A small spectrogram enhancement model, trained from scratch.
Training: muon at rate 0.0029, 21900 steps, batches of 128.
Rows from block 3 of a small spectrogram enhancement model, named by matrix and row number. Rows with one number belong to one channel. Each number is 128 + 32 x the weight over its row's rms, rounded and kept within 0 to 255. All counts start at 0. Numbers have three digits each. After the name is the row's rms in percent of the matrix's.
After each channel's rows are labels from the 100 clips, of 14976, where the channel reaches its highest value: "responds to" is what is common among them. Only what is clearly more common there than usual is listed. The data: two synthetic voices taking turns or overlapping, over music, noise or silence. In brackets: how many of the 100.
# convs0: first 3x3 conv (model.mid.1.convs.0.weight, 256x256x3x3, each kernel summed), inputs 172-255
# convs1: second 3x3 conv (model.mid.1.convs.1.weight, 256x256x3x3, transposed, each kernel summed), outputs 172-255

convs0.75 107:154107137107140185075148170168136144143201167074140091191062144136120092114185079114169177172174060119107149143075136146122160124071124128120123146073109177119097122135119140156173126138078134084091124099119202132130162065081127124123124106162110131092
convs1.75 092:130120104096118130148118172116153114099079087133064147167096179129138094155147111101109128128102140170156116152106110121092175162169146173111115083084151143136145128122112149190062133121112154183145153115073114198149134125120103085149121171141113132155
responds to: pink noise (63); thin (high-pass) (33)

convs0.221 112:231152151156135108103129143085093166125098109113108139129112176177139126073123131124217185153150125098140108140179081097141147141093170122148081134102150132123163147123116068097140086128086103136120138144139150255120111147094173134188159115102120119096
convs1.221 143:117153140086172147119130213150157063071169102144097148142157142066093133167158149073090059122125101141190153097171157111156173099091131130126150181155151127127138176059128134118139155170112196137109141081145199107125112076150149107130069103160158125118
responds to: muffled (low-pass) (99)

convs0.211 104:150179108099135118122110107105083120119118108135120111164101110103136106136125119151149138095152111119155189114125110095111120147150087126119066093153120200124126162113171101143094126179101115114130152167109144105156166158095101138124143168141188126075
convs1.211 092:150132174120062150119053114187137150151102119122106118137142126171176114117138130129100102172121125052110135122121157136156084142102043115148158207074139117095136062140145199100171093130150139127115171131186169158098066099152162124141147092141066064137
responds to: second voice: none (42)

convs0.181 100:130156209139108117098119118183129109062152152108085081149103119110077123141083183136119154103194169184148143080166125113104128093083163126117109120067143141170152134095132143143100134092178123066131127153126150112120135158086129151102101135180096125070
convs1.181 109:112168086136113074209163189093129164143051138129157131194178169093181134126190107162100148164169119098176136183111124114118154115146086165145126110121111099089071122195079119125133172174134093173096064100127120127129151072101148113143101136089116124120
responds to: thin (high-pass) (35); clipping (25)

convs0.248 080:140161102138094099137056102089100121085167168125166180121088129168128104192139078120083105162131103045117099177154143068102092111140061128113177089136117178111116143176110122169129133095135137131169138136121086133113145132190119114112120102136107119138
convs1.248 104:175159145143105177169156179158118120142099077188110164161121121122158154191098130072144152188110087145106158088132104188051154121122120129108058140113104178127157092107148070149093078156187154132176175167144153147135081105133136144097181116154150087134
responds to: child-like voice (72); background: none (64); first voice: child-like voice (56)

convs0.91 105:062099074120104121149177105132131193138116148079134062084126126150139134123156178156139118112110073087148158098115114106124094123142113128097110127089118145128180083126133075096145165144145129089132084143123091107112120186201147118131109105110150137115
convs1.91 089:133171155126131126142132167112188120179138168159173187111119210078163087089117105127031153124086137134105159125120166150121049111109110131119167094153106146130124119151165150110086158097098101116180161072116167177151173125119100080162160086130158110100
responds to: stream (36)

convs0.100 114:091127111110114087147120137015124127115119212137163199116115132128137144128177093109114138126170081154180149092093167156163094107096047105056174116108122066117140112136064129111101153122121149132127157128106155102114112148099171079146115115054094102143
convs1.100 095:137093132163118110146079165186121067097143093124101103091141092145119157132123039175182047115129164100104102164182129099131099154145106162187098109082126138136143189128122114165172123171121051144079121110147095153132222067110138097145124115123211109127
responds to: background: everyday noise (80); crickets (38); clock ticking (30)

convs0.15 101:194090072128148103142156145029125132111094117111169074127120186145108151153121094135129101157181119161137129119155173120108138109112149148134092105170084118165082131171134122097126168181098162149142097143066121184106173124121189117156119138099060123119
convs1.15 108:162156124110101123116051135158138100140141160147140161107148148121144075159108107053148109107079093100108118120064089148173134104132165140089127112095127124138156156134148096109145151135118152073112095091134125143097089149090092091130123189186170108120
responds to: muffled (low-pass) (66)

convs0.54 109:159077117151127143089127116083120183122150084117111005143128150133247093115144147127153160134161126125107136071101139099123128094146151139144062137137173147127131063079136144080176103097125111128078076128097117110217090139125111148078073079130132137149
convs1.54 120:103139144137089171124144173131121118115076106144121110113127192178107101133135088110127152127121147124174070155156131156114174148165112073155149171158108083131161187103105131141101131190139100106111164137146112179133181096065118127101089141182154076101
responds to: muffled (low-pass) (37); stream (28)

convs0.142 079:116135137169148105132066172105105081076153078117146108138089154144186119129104091080179148140106141172081105116185197148129121195174099187118095094112126196129089136105072132130086142118140104140175123140110107170105133145152158151064144109156143075122
convs1.142 088:144058196090131080129160089131063119118109093141147087142155077081121119141133171165118119182130117179075120153152098153113173160129055083104114132138167152166111092116120136165074166093165174118151080153126124077160131118127107090133109197137213149126
responds to: muffled (low-pass) (62)

convs0.77 085:080042128117130081095089108138117134158177105069108174105076088067110108143099134162092148126190138106105167124105078107106138115119091092109137093113151063120153123114122152150180093074097117135113136119121124116145091166095146109167119163115123072121
convs1.77 108:121141116167169134131125104145192141150153039137109140132151139170146168071088055162114142122066100184090099115117086095137124110141147125128050198119077124104103122199116138075174144122161130122097090107157128199135105106096139149158163140062135087133
responds to: deep voice (78); background: none (68); first voice: deep voice (66)

convs0.25 089:178122162095155071123155166121094157101110099099114107112144234142132143118127096159154145177140159108132129112094108122116128134098139141160117095139130112129140149178159160112110077106122078178113133098093120171106156048087126131147119124118048180125
convs1.25 105:193143136111168176187123108146171141150153119162107132127167089141144109102117134124089127074134073148130180096089136163102176144128128087095193121197145089129162113097114120133145145167082141106129186132163175124099112168139088064116137099146178104104
responds to: muffled (low-pass) (90)

convs0.132 072:166103128142122120157171100136155118088077091181159164072196136162121141128093199163137118110091187139155163112097128188104168158163096146147092149104057095142166086144138120110149140127137099132157091050103124076111126159072136155148085091078173147138
convs1.132 086:107140115132125201103164143094097184140165113123148113077176134095183125157148158137123121174147173151106138175138137105159075163122118186139146135171194129159105135135209136169128150170138116137182091162063152201069120124160149147199184151109147133094
responds to: background: none (65); white noise (28)

convs0.167 114:129154118097185112146109122092135155151124178141094083069066103136106190102197139118111106126146098056093094108117237105129185134142179124148135118093064135125124149206092130159097116120117161133175119109124140081089120116102150147136112141109137139130
convs1.167 097:126153130071101104159117155100130094102170101184099079053201075107145088102089143134114080121173152130154099168155047140122133150090144115141119144129145144136174155075082093102177143148166122089104108106126143159121099145141128058104065149121103107087
responds to: background: everyday noise (90); crickets (74)

convs0.165 115:104089102189183091148141120110113113130096230118156104090127103125143097172200125115141112113140113121088149136104108176103137145120051143123140104090128147181084138148097081126100136092076131136111126131151114114101172144150150163096134152115126147126
convs1.165 119:116134090108104101110202068100127189130122152118112164153086124106128203114106144127119142101084150176153156132119143127096104174137148110094173182134100115065142115077152187118102149136184134111129151166144114169145096209064084067149145148181103168150
responds to: reverberation (97); background: none (64)

convs0.150 092:096142131053111119185098071109145091094123113105164125157114113164141127097094151131160154126100107141131103153113106151119114133118144104084145167059103100147099107085203148156171154026092139077093134132114116176153135153099077142142119140163122077117
convs1.150 095:128151109090126159104145192158105176133151084138097102132127063162078129147102129121158123083149163129141093049121132112124157132152112151156098140132148128134093149092065112164152122112165110156162134173139110160128129123083118145123155119094171155139
responds to: first voice: high voice (51); muffled (low-pass) (28)

convs0.56 080:141037093166095099159129128072126089086075149083119127092168162058175128138149138142148176084143137146161121101106086114143095148097151072087138075132163115155088122159136117116131099128151075163175135146120111203157127098128121094136122127130179136146
convs1.56 097:072107141141112111151159155158045120149147095148093190129130149142139112126109097188070062151071138161099138120109090148151132091129093096136153160135055164099162168156147106094151183129106131118105080119167111079145146060153190168149147121141120151143
responds to: child-like voice (90); first voice: child-like voice (83); background: none (60); muffled (low-pass) (55)

convs0.206 106:226141106145140094134089121011158157139151201142143096120061174136186167112178140140153148107072139150118084049136104108098120103124163177114127064131124079168134145126111081092174131141112129170132135150057097124122109125141121123137133128141114123133
convs1.206 104:125148126111134086140112132194122111106142096117116147076143092120099104106128115076114129113074104169147141231096118165115103192172135080096168184117126089076166165165137165174098123158106125084106127142122157167176165087124090139108145171145142115072
responds to: muffled (low-pass) (77); background: everyday noise (62); vacuum cleaner (28)

convs0.169 099:076154113077135091106155124092174117150133132140166167118110115150117102138139129127044118152152088126119149113076188088106160082127036154069159103109131093113171065149163102172140139064143139096157121106145133067080126150140063120179094118125124156128
convs1.169 097:136128092161146135134099199108159083130144135158127124111180113128146154096074138160150112142120098176083139094170119071099101149132129078169152218110158153140127181121077158083142149169135171134099123134080117110109122079188097143110145053177157152141
responds to: background: everyday noise (79); crickets (49); mains hum (25)

convs0.203 102:187211157140106135155079164093126138146105119128118132123138075123166137148133162175122137092170137093137158179117122126100158210166076074115095172157137091142129082076153127183111130183159214081131116125136151110159127165113178100175129154124105129141
convs1.203 111:174118127132111111066122091155123073101160163054126105110102182097094072162085114110125102128133109171152136090094154150164164098136182136141127143131133098138167133172166152178104130164155132153124185150135091136098100134099079147070121103140115181135
responds to: clipping (41)

convs0.71 085:130123108136144115149142085105110099102087162092118059167111107194115135119136123139118165113095124091121122133164255103152174167136113141077141142089158124107153157177169116152114151086108145155076095100128124118157097132086170126090116109139182098153
convs1.71 091:129177079141091138108187155087149167196127135162134126174196139111142141165117113080182152110187122127125138064089078152175173183187146168115096061125097148079104129156106117089121120135116116105149133077131144071093069147043163121174108124102137160144
responds to: crickets (93); background: everyday noise (93)

convs0.83 116:084152144136142251106152160081149110125155146110120124107086148144142139084100119126129146108147177087133132088096146103177113121113093146120199122150130134140102092131092174145126096140150124101093147116150107139202134084112134101087088062084122119136
convs1.83 088:080135112150141058138162177098094116132096183077129147109132170143163128138164178129071125108120072170147135097114137077143135123100204134102087141126083148142116134136138150172120116123132125097206177152091152079137132150184116075155168119070131142168
responds to: helicopter (29); clipping (26)

convs0.26 087:079096073195138117149117117128150154136144106098140121130104122111128158165110131143116163087129166156098133190117123196135100131152107108106103117146140129105099115161178158104091135137133097125142164129146128152087126118087120162082157137078117139113
convs1.26 095:117151130079054045121157110122142168083126094152163172096155114144113123109094077133108103151159088080121083099113148081104188158080140056105188139111137130184140121157145111182161130184113191075109166104076151128093166141191121143181168179178167082108
responds to: clipping (35)

convs0.7 084:146091105129120083121134148068092089085158062131159136126121106127143112096068161154125183145156116137157168057110182184140183176169141186123144109182149101164123077102099111089125102115135227133107106134092092153134131132141121071123119110123141143073
convs1.7 091:130146157159085168092139142096189103087064151066131148074130182124114105109110133082118132124146199066177125130107111123175073138061127147085162136045128084091141163163127162166078173159128119130162061117128135133109115083110110130165115147159053114154
responds to: background: none (64); second voice: none (53); clipping (27)

convs0.42 091:146097103123121162118134126070112164113115063112113093139086128114152084182131164148127101084064166122153135147087143103161181083055111160098059061072139175094188138109125152138131149111110121114136107137109065117071145133110159086078128149173175114105
convs1.42 099:123148180088092135103059138171183118138180105145111109111192168178138171111073149126101145110134101141134118131125144139102122188168152115182182133129093163128074091146090137142165073152087173148139086162119124146098125076125137159125120176110131143129
responds to: child-like voice (96); first voice: child-like voice (93); thin (high-pass) (43)

convs0.231 087:219114076178152195080117104045125078170102139199125160140107123135133099171044112169144190157103053143135111162172123111097172189094130165141104106178138130118112153085130108148097108144136146157099149104111115113210125091122117118100139142156132176119
convs1.231 095:112158177119134149130110103149139094114125119133124137109125153130129162120115132063111094122124153116187119146147124147161143101103116123133145088079114149128133142173169122106096142184116129074152097147172157126106089153139119175129113099083139160088
responds to: waves (35); thin (high-pass) (33)

convs0.106 079:146093182113124159138085179166108100114156051146119171119195132155131097100149074094126180121106122074128156122131095071115142097134157141146157163103141115107090168137104149130082165139134132136120128141053137123110169170117113109102115115106123093161
convs1.106 101:163142099159128038109099101191156122154113154132083058175096107103132160112155106119126118160149144159171134123120103189118124110124143098150091118127142110155140123153147080124124139069183160086169076115091162092115200143170090143134149148148098127093
responds to: crickets (39)

convs0.2 122:016123108123152141131138143144221089109125147150176149120107138116144154113109139082142107102048142140120112098104145127153103161142071127111175141022130141188116155157158101145103082141131089080099101141086153142174131121121145103143134146125138107117
convs1.2 107:113156184117108140140151138124093121177109104112073069165143123108163093120152155172132116148143147145107123122171104094100138176155158119147086113130127121093124121165092163067095144177117127126187155071185120079127098108119170143088106147066159179076
responds to: pink noise (66)

convs0.197 105:115160081135118091147112171090094146069053039117099134107130131089099180084174159109136133103140116155081145078129124094163065161154173165107170132150152134093088117078109159107149160130109120086132131176140136129140192164133127127140127108000078141105
convs1.197 088:092116156137134190116052088079135097098208133111147156082073059110133115098152111097097128165177156105134046206159147177144111148179146145117112120096138129127116135121139083144130106092140139129069171106213159121095108104079185137132145109183119106135
responds to: stream (33)

convs0.110 091:103151102171066112045139145132136088120093091093084157129120132083140086129108124113106118138125112143148133102101148128132147143136184127118164126086107110110119160135169207106165177065076109112127105107110148163124099131081080145098156136131084139126
convs1.110 105:116063151096156121137113039105130150142137193215080111139132118218095113090148135151134195181160184137108136159091110158113176115127107133125136162112115087108135098124095133086081104099184099166186135152131110106110147078192103140202095095127162132119
responds to: child-like voice (77); first voice: child-like voice (71)

convs0.111 144:079149073133106019142164131104056072132124110149160109150194127117133146122109106108117098105112116123132111089128126133147108077103127126118157161100164124144118108122134121163112122116122099149188132101151115135142122099107088120124146177141147145164
convs1.111 091:077174180067157192170122116159063094091088152127132112144084159147142147103164086180128152190155112112117096124150145123130157129072106122081131099105139121104150118157140093118092137170114163123090122133080120114088171131082116101112085092100100116116
responds to: waves (26)

convs0.22 128:140150147071120106115108103091118141178111124226141146110125113146186111158109144130150095113140151102115091187113119133116137138124152085179149119128080145144149157081094110184126127133178168122116198126103145098108072099125103119206142156094052096096
convs1.22 102:119158130147189186168114133109166116103152134066115169083176119128110206129100148156111181127149119137163143104129079116116158091061213164137123156126167137099123146160150109126097135091124127135145053132104172124128154153077097138138137083136184176076
responds to: clipping (77)

convs0.124 122:111128161125194113126150149000134084123012163129166136132113122138183096117118157115155102136138117173161121107119147118120128123144060136118156137141103118125130154109131165122118106094103118123174119130167132145196103165128130131122165137140117130096
convs1.124 077:103168026137136152140140078148097170159179156084132075134144133167105123108117136082119218125128115111139197150117145137107144114123145163159133147101152102114080063107088154063139124164086128118151139170158128090151121189162111108111090109114139144106
responds to: quiet level (62)

convs0.208 105:034099073146133104129126127058149103145109119129118072170137115136124135142159176170111118120103185139068135176112103086108053047096102110148119151149102114140121115113151151050183139092139106132165104118156126136148138158122112119109124126092113130129
convs1.208 108:168110149138064172161055075171130163104175144120108199139102102151125123098151058108113099140195148094156201150107144166181146134116131151101171165082131140151113177177174108147123136140102126161107147144127132154090138104088145158116114121113129083159
responds to: music (93)

convs0.226 079:176123153129078098139133112166129137087117126092110099091143129097088129090039140148143126162139146125147171107153147171096159156147145100150112153137095103122133112164120058129125157106138163124141153143165153130124124100172122149125147174118083141148
convs1.226 091:121118085099154146129144154050120119123071147171143110098117154161102152111161107128151105181131144048157099170158149159089159127132090142201110129129138141094182099063187123113148098168142085109136166104092155067163185132124141128151137133121154108122
responds to: background: everyday noise (70); crickets (58); clipping (26)

convs0.29 076:121120145080152127113102141138122072127157149145219158147156142190140082080119120183119104099134118113137130153169115108088120119176136094167210131150142095146086096134109141150126157112135095105143166170144128152162112131116085181121134117107180110162
convs1.29 099:170166134125069135146194120098130151169146133184126086111165109123098145166117101134166158078100148102077108066150141077135141123166158109154134219160151196153128113150068073122097161125165150105133162144106145108107178119139160130110110118211074125150
responds to: background: none (65)

convs0.130 122:172149085120140197141131100088112123142173147148125138134112169098134134115180155124113131117140139087147094113113104114136093101099175101122122080117134107088081091160098159187156071143172136134137114145100026108125126076116102110076133133077091137146
convs1.130 109:107110142125175021140154122136082114139151116114112126118121145154154099128085175130139097129167104226148119103111146175101124146087171149147118137167167100120112157120123121070097139123164140079146191133051139107207207178087128093118156092117133118122
responds to: mains hum (36)

convs0.162 100:106131102165103095165157130129103149077069175134120131126122140137115124147104133084135147107197105141155135131118056109136053080140074089024190146105141117127104166135090185138113147137073085122177134143143115125123132128144128096152076115089099199093
convs1.162 090:118067166087114107078121188094114163183158091157142122192115118174133161084092120101158131144141099081126113092166167106088155166163127158183097128115133109152132108140109115098122094115101107100099114114052137133128074137163169116118149110219214101121
responds to: background: none (82)

convs0.127 083:053096096101130106096155134136097090140170153087138109092132123124202164166127111130094146182132123137126137145095113114139101147127180116079141088170084066115161128096145074126119116146092073134096120165148121137139139083158128185127132133091132099089
convs1.127 092:212199156118122179154154124192113180149168101138130136107124121130157139058137106094105103139106085155151123109082090106132152084083084124181092102143118149095126170123104090141139083102088098118201097147142129072129139119137120114155120095079162112089
responds to: music (61)

convs0.193 140:134140119113111221111154107130118107131211157132152116155124157116174126114112128145158149125130095120111098113151114101096111126113150103182157163091146103132108166085115132123093122092090110129255154094121135164216152112148119159108113105117103137100
convs1.193 098:121141103197152154153063108096162144133083124123113142074157134172141109124120104141120086135176133142175047125164122119119157133125144114150135164115140136112164060159095117149163125103081124155060118095110100141119122123096123089131117118124160156127
responds to: quiet level (68)

convs0.121 115:077032090102121129108157197116142120103092177067159087135078135109179095097120140135122088095092104118073132145116175099116163135130152150127085066114127151181113109163119128191111104121094100098109106161117163136118160135100141167168139132098160129150
convs1.121 104:148145151163131115232194155137105140192120116133134176141109127164078163114100135099185117173096137145132148107121118165136097133157144069109117081143178150119116144082053133100156145118133172104133069146107082120132090167136136127077151201158080138156
responds to: reverberation (79)

convs0.99 078:049141155111125117100126150113201193146119193101093127108151107090137155133147141104132132140100164083155109145164176095105093117147081168119103182112159158131101146168100043073132097188068106116124128120106115097156108145135129125131122120204120103107
convs1.99 088:141089154144133075111119113134040051122131151178130130198104170157160085164105176123143117146158164171109119158154112158178087085057093103110080154137112156148142191106117143112159132114168171115126067126111179152145115053111190081117169118129101108112
responds to: mains hum (31); crickets (26)

convs0.255 082:118117084144103148131116130107124160110095129146168114139111139103145171108124103161122183194148086156140122054104146084000120118159095119129078169122113176127109120059147156154122169130138112085147109157175118147103153138120122132107077137083134165110
convs1.255 104:091157104113083083125131093099161132131090068101135131082105111068142099101129166120186116170146102139142139088141173111029144165196125092117158133135180152108128188127095111134079135116145143168160164135126078101099172152116097177120097152137131190117
responds to: helicopter (42)

convs0.108 081:185151115137128146119117113019171159163176117151112166156111169097174150100137131180176126077172117073182178119086095119093125074113153159120136138095164093129120138080088134119097088138074158087192103152076149153119156130157116128107155127082142168117
convs1.108 092:163115124057070135097113121178158087145067105158094106111133095116080073201102081137137111145130101181113119110142165108124111157123149131108184099143138092133164092137114091102110131162099153115095114134114126169129125094127122224100186172140167124205
responds to: muffled (low-pass) (41)

convs0.94 096:099106144112075102128120093080125092110130185174151138041157105086179079151179137128131122142119156103134117129096153119110128164140099141120133083130127128108140126095148092077129155116082164136129105138127133114083116190155147092091155114099134099097
convs1.94 094:104155155106200199096175128081167144125151126072134111148130189125168132104157102117135078125146102199136126139139124133091113112118137136164155132075151103111192061185149158111114081113167114144149084183142135172152187115160138156091097082053113179107
responds to: reverberation (70); background: none (61)

convs0.82 098:124084135062085160157069107134088091133131127158115126121110126127143172161087197060089048078130140110137086147096094096113173120148109106122166144115132125137128183107208126117095144144094122124132154116100158082142108124098150103208191103094097088113
convs1.82 094:104106039184145106079165123114088130143144144094153110112160127150132107147112110136144180137106115140154178111118131149153107128189099125161112132089133073085114142160037140079082106128149186120180110116121161034128127140129158170096098172119157134156
responds to: white noise (31)

convs0.117 127:089153114146139089110118103043124082178104099114091114148152149133129132131168124099117137117124146119141145095102152098126125058139125139169109132100105110123082126170087155117163151121101124125103086129110100126118157121138103138125109057155132136128
convs1.117 120:103143139102102110157134166096102149115145125130175171149128093164122147096161163144152137246130149147103101152129109145169094173117102122116164061110136133201143110130163101103095118104105082150093107131105154125153136174114133147156133148172129080063
responds to: rumble (63); wind (28)

convs0.55 087:150128124119167095122033134109051107103147067099138074111176141129189090094142096116187140190154111167119131119143131081158139122127178153128127101148120111116086148131175137101100167180150109134181095159065121147146105184139111139078098080050141122169
convs1.55 086:170120080122158148178088159134201095171118165160106101176126160073133125064137106139101063095145150122205121097155124146161136090107060124156129135130135116181116148096119118166133146123102119131112128071153144134103133153084053168090073091131131086136
responds to: clipping (42); muffled (low-pass) (32)

convs0.190 075:122104143199118142094107121082141117101098144060129140059086093167151198140089110104179121111088125099095155059103092150165161105168164120122133106135141117124083085198094103186099105104118075079101063123137124123094077107115176092098098061142142067164
convs1.190 111:142126152120097082111141091100160125085132085098132099136112131195158187158155156173128140139183108176088139124059148019149089143093083165098144087155137145075099162135140146162138155161137170136092082117073140193147149123104146117121133101107139131131
responds to: background: none (70); first voice: low voice (51)

convs0.90 103:160102123098149213130119105157113140070112101121137105087126114128105126113185136190141134150108084130091121105101139140151116195131106139147100114203142189113170139103142088121178099107144140130108141079123179120177149110142112155126123146160146133106
convs1.90 103:151170170106071157161117174084136160099105098189089152138070138142104250153133084096109124148112134092097177105167134138095094116140143123144172106078124118185106054162153125135053150169129132156126105125180139148124129164112136137121113112160195137076
responds to: waves (28); rain (26)

convs0.78 092:168095087084162113145104113123174101112153082103115114191093170114170091134118123092115126103140122138157130075100095072166171104112186120113162126104107149142078139132117107143160165104138141176156126083177148170136052132132088143103148136125206111192
convs1.78 097:092166155121087168117153069161167134178113159168099097128150165131151177128106093146071150122138159104115123141128153136175113112100067158113148147072120150116131126121149141161107164090159078076142152088126147145098099146160144140141095107107091136163
responds to: thin (high-pass) (29)

convs0.104 113:035141095140166132138098115075120086135119154143149096129127158152164150130172132136026144185121138158065098095094169134143078116089116132124137084154121155137108121115181142144204126083145099114135090115158132103186128192077117104083101098020142116143
convs1.104 103:173136142107103094131105142177138119110190147095125146164133143147083119090098102047148103095150102114218136153087095097128171152156120128168167164106127116176190134129098129129152111156112150096132137097077120163133195061123135083154115117216118178157
responds to: wind (27)

convs0.62 080:158104156082136150117095141163099071111142085124177104016122097113162064123161148148121137097163161120090135100090118120146119114117131126096149100108154108173090150190122101159149123121147140143108111128132089162113105144101072142133097131120142138146
convs1.62 096:170131218168097119150117076098030155170108129161120160073094149133151171123120096151121104155152146141090123121101105113185110129081106132159148102120122159140162093125052110128150129130133075136135184108131182127157126105158127076097132104148113140119
responds to: background: none (62)

convs0.245 121:158153220094117202159130132145171170115107123127115130130127110134116096120109124157109141164125130130131134146147088113157146190144112154091074127168092154109149132129116128119112113144130148129103114144135201159109139169158101102203136148144124115122
convs1.245 100:120153101101153050088097085069087130171141135076060128080148157160152069158172163127093093073172137166124134113135080100082105114099239086089092108154126100132120118136114175090100120160145113173227161140173051097140118119078115078083146100123143126126
responds to: white noise (45); thin (high-pass) (41)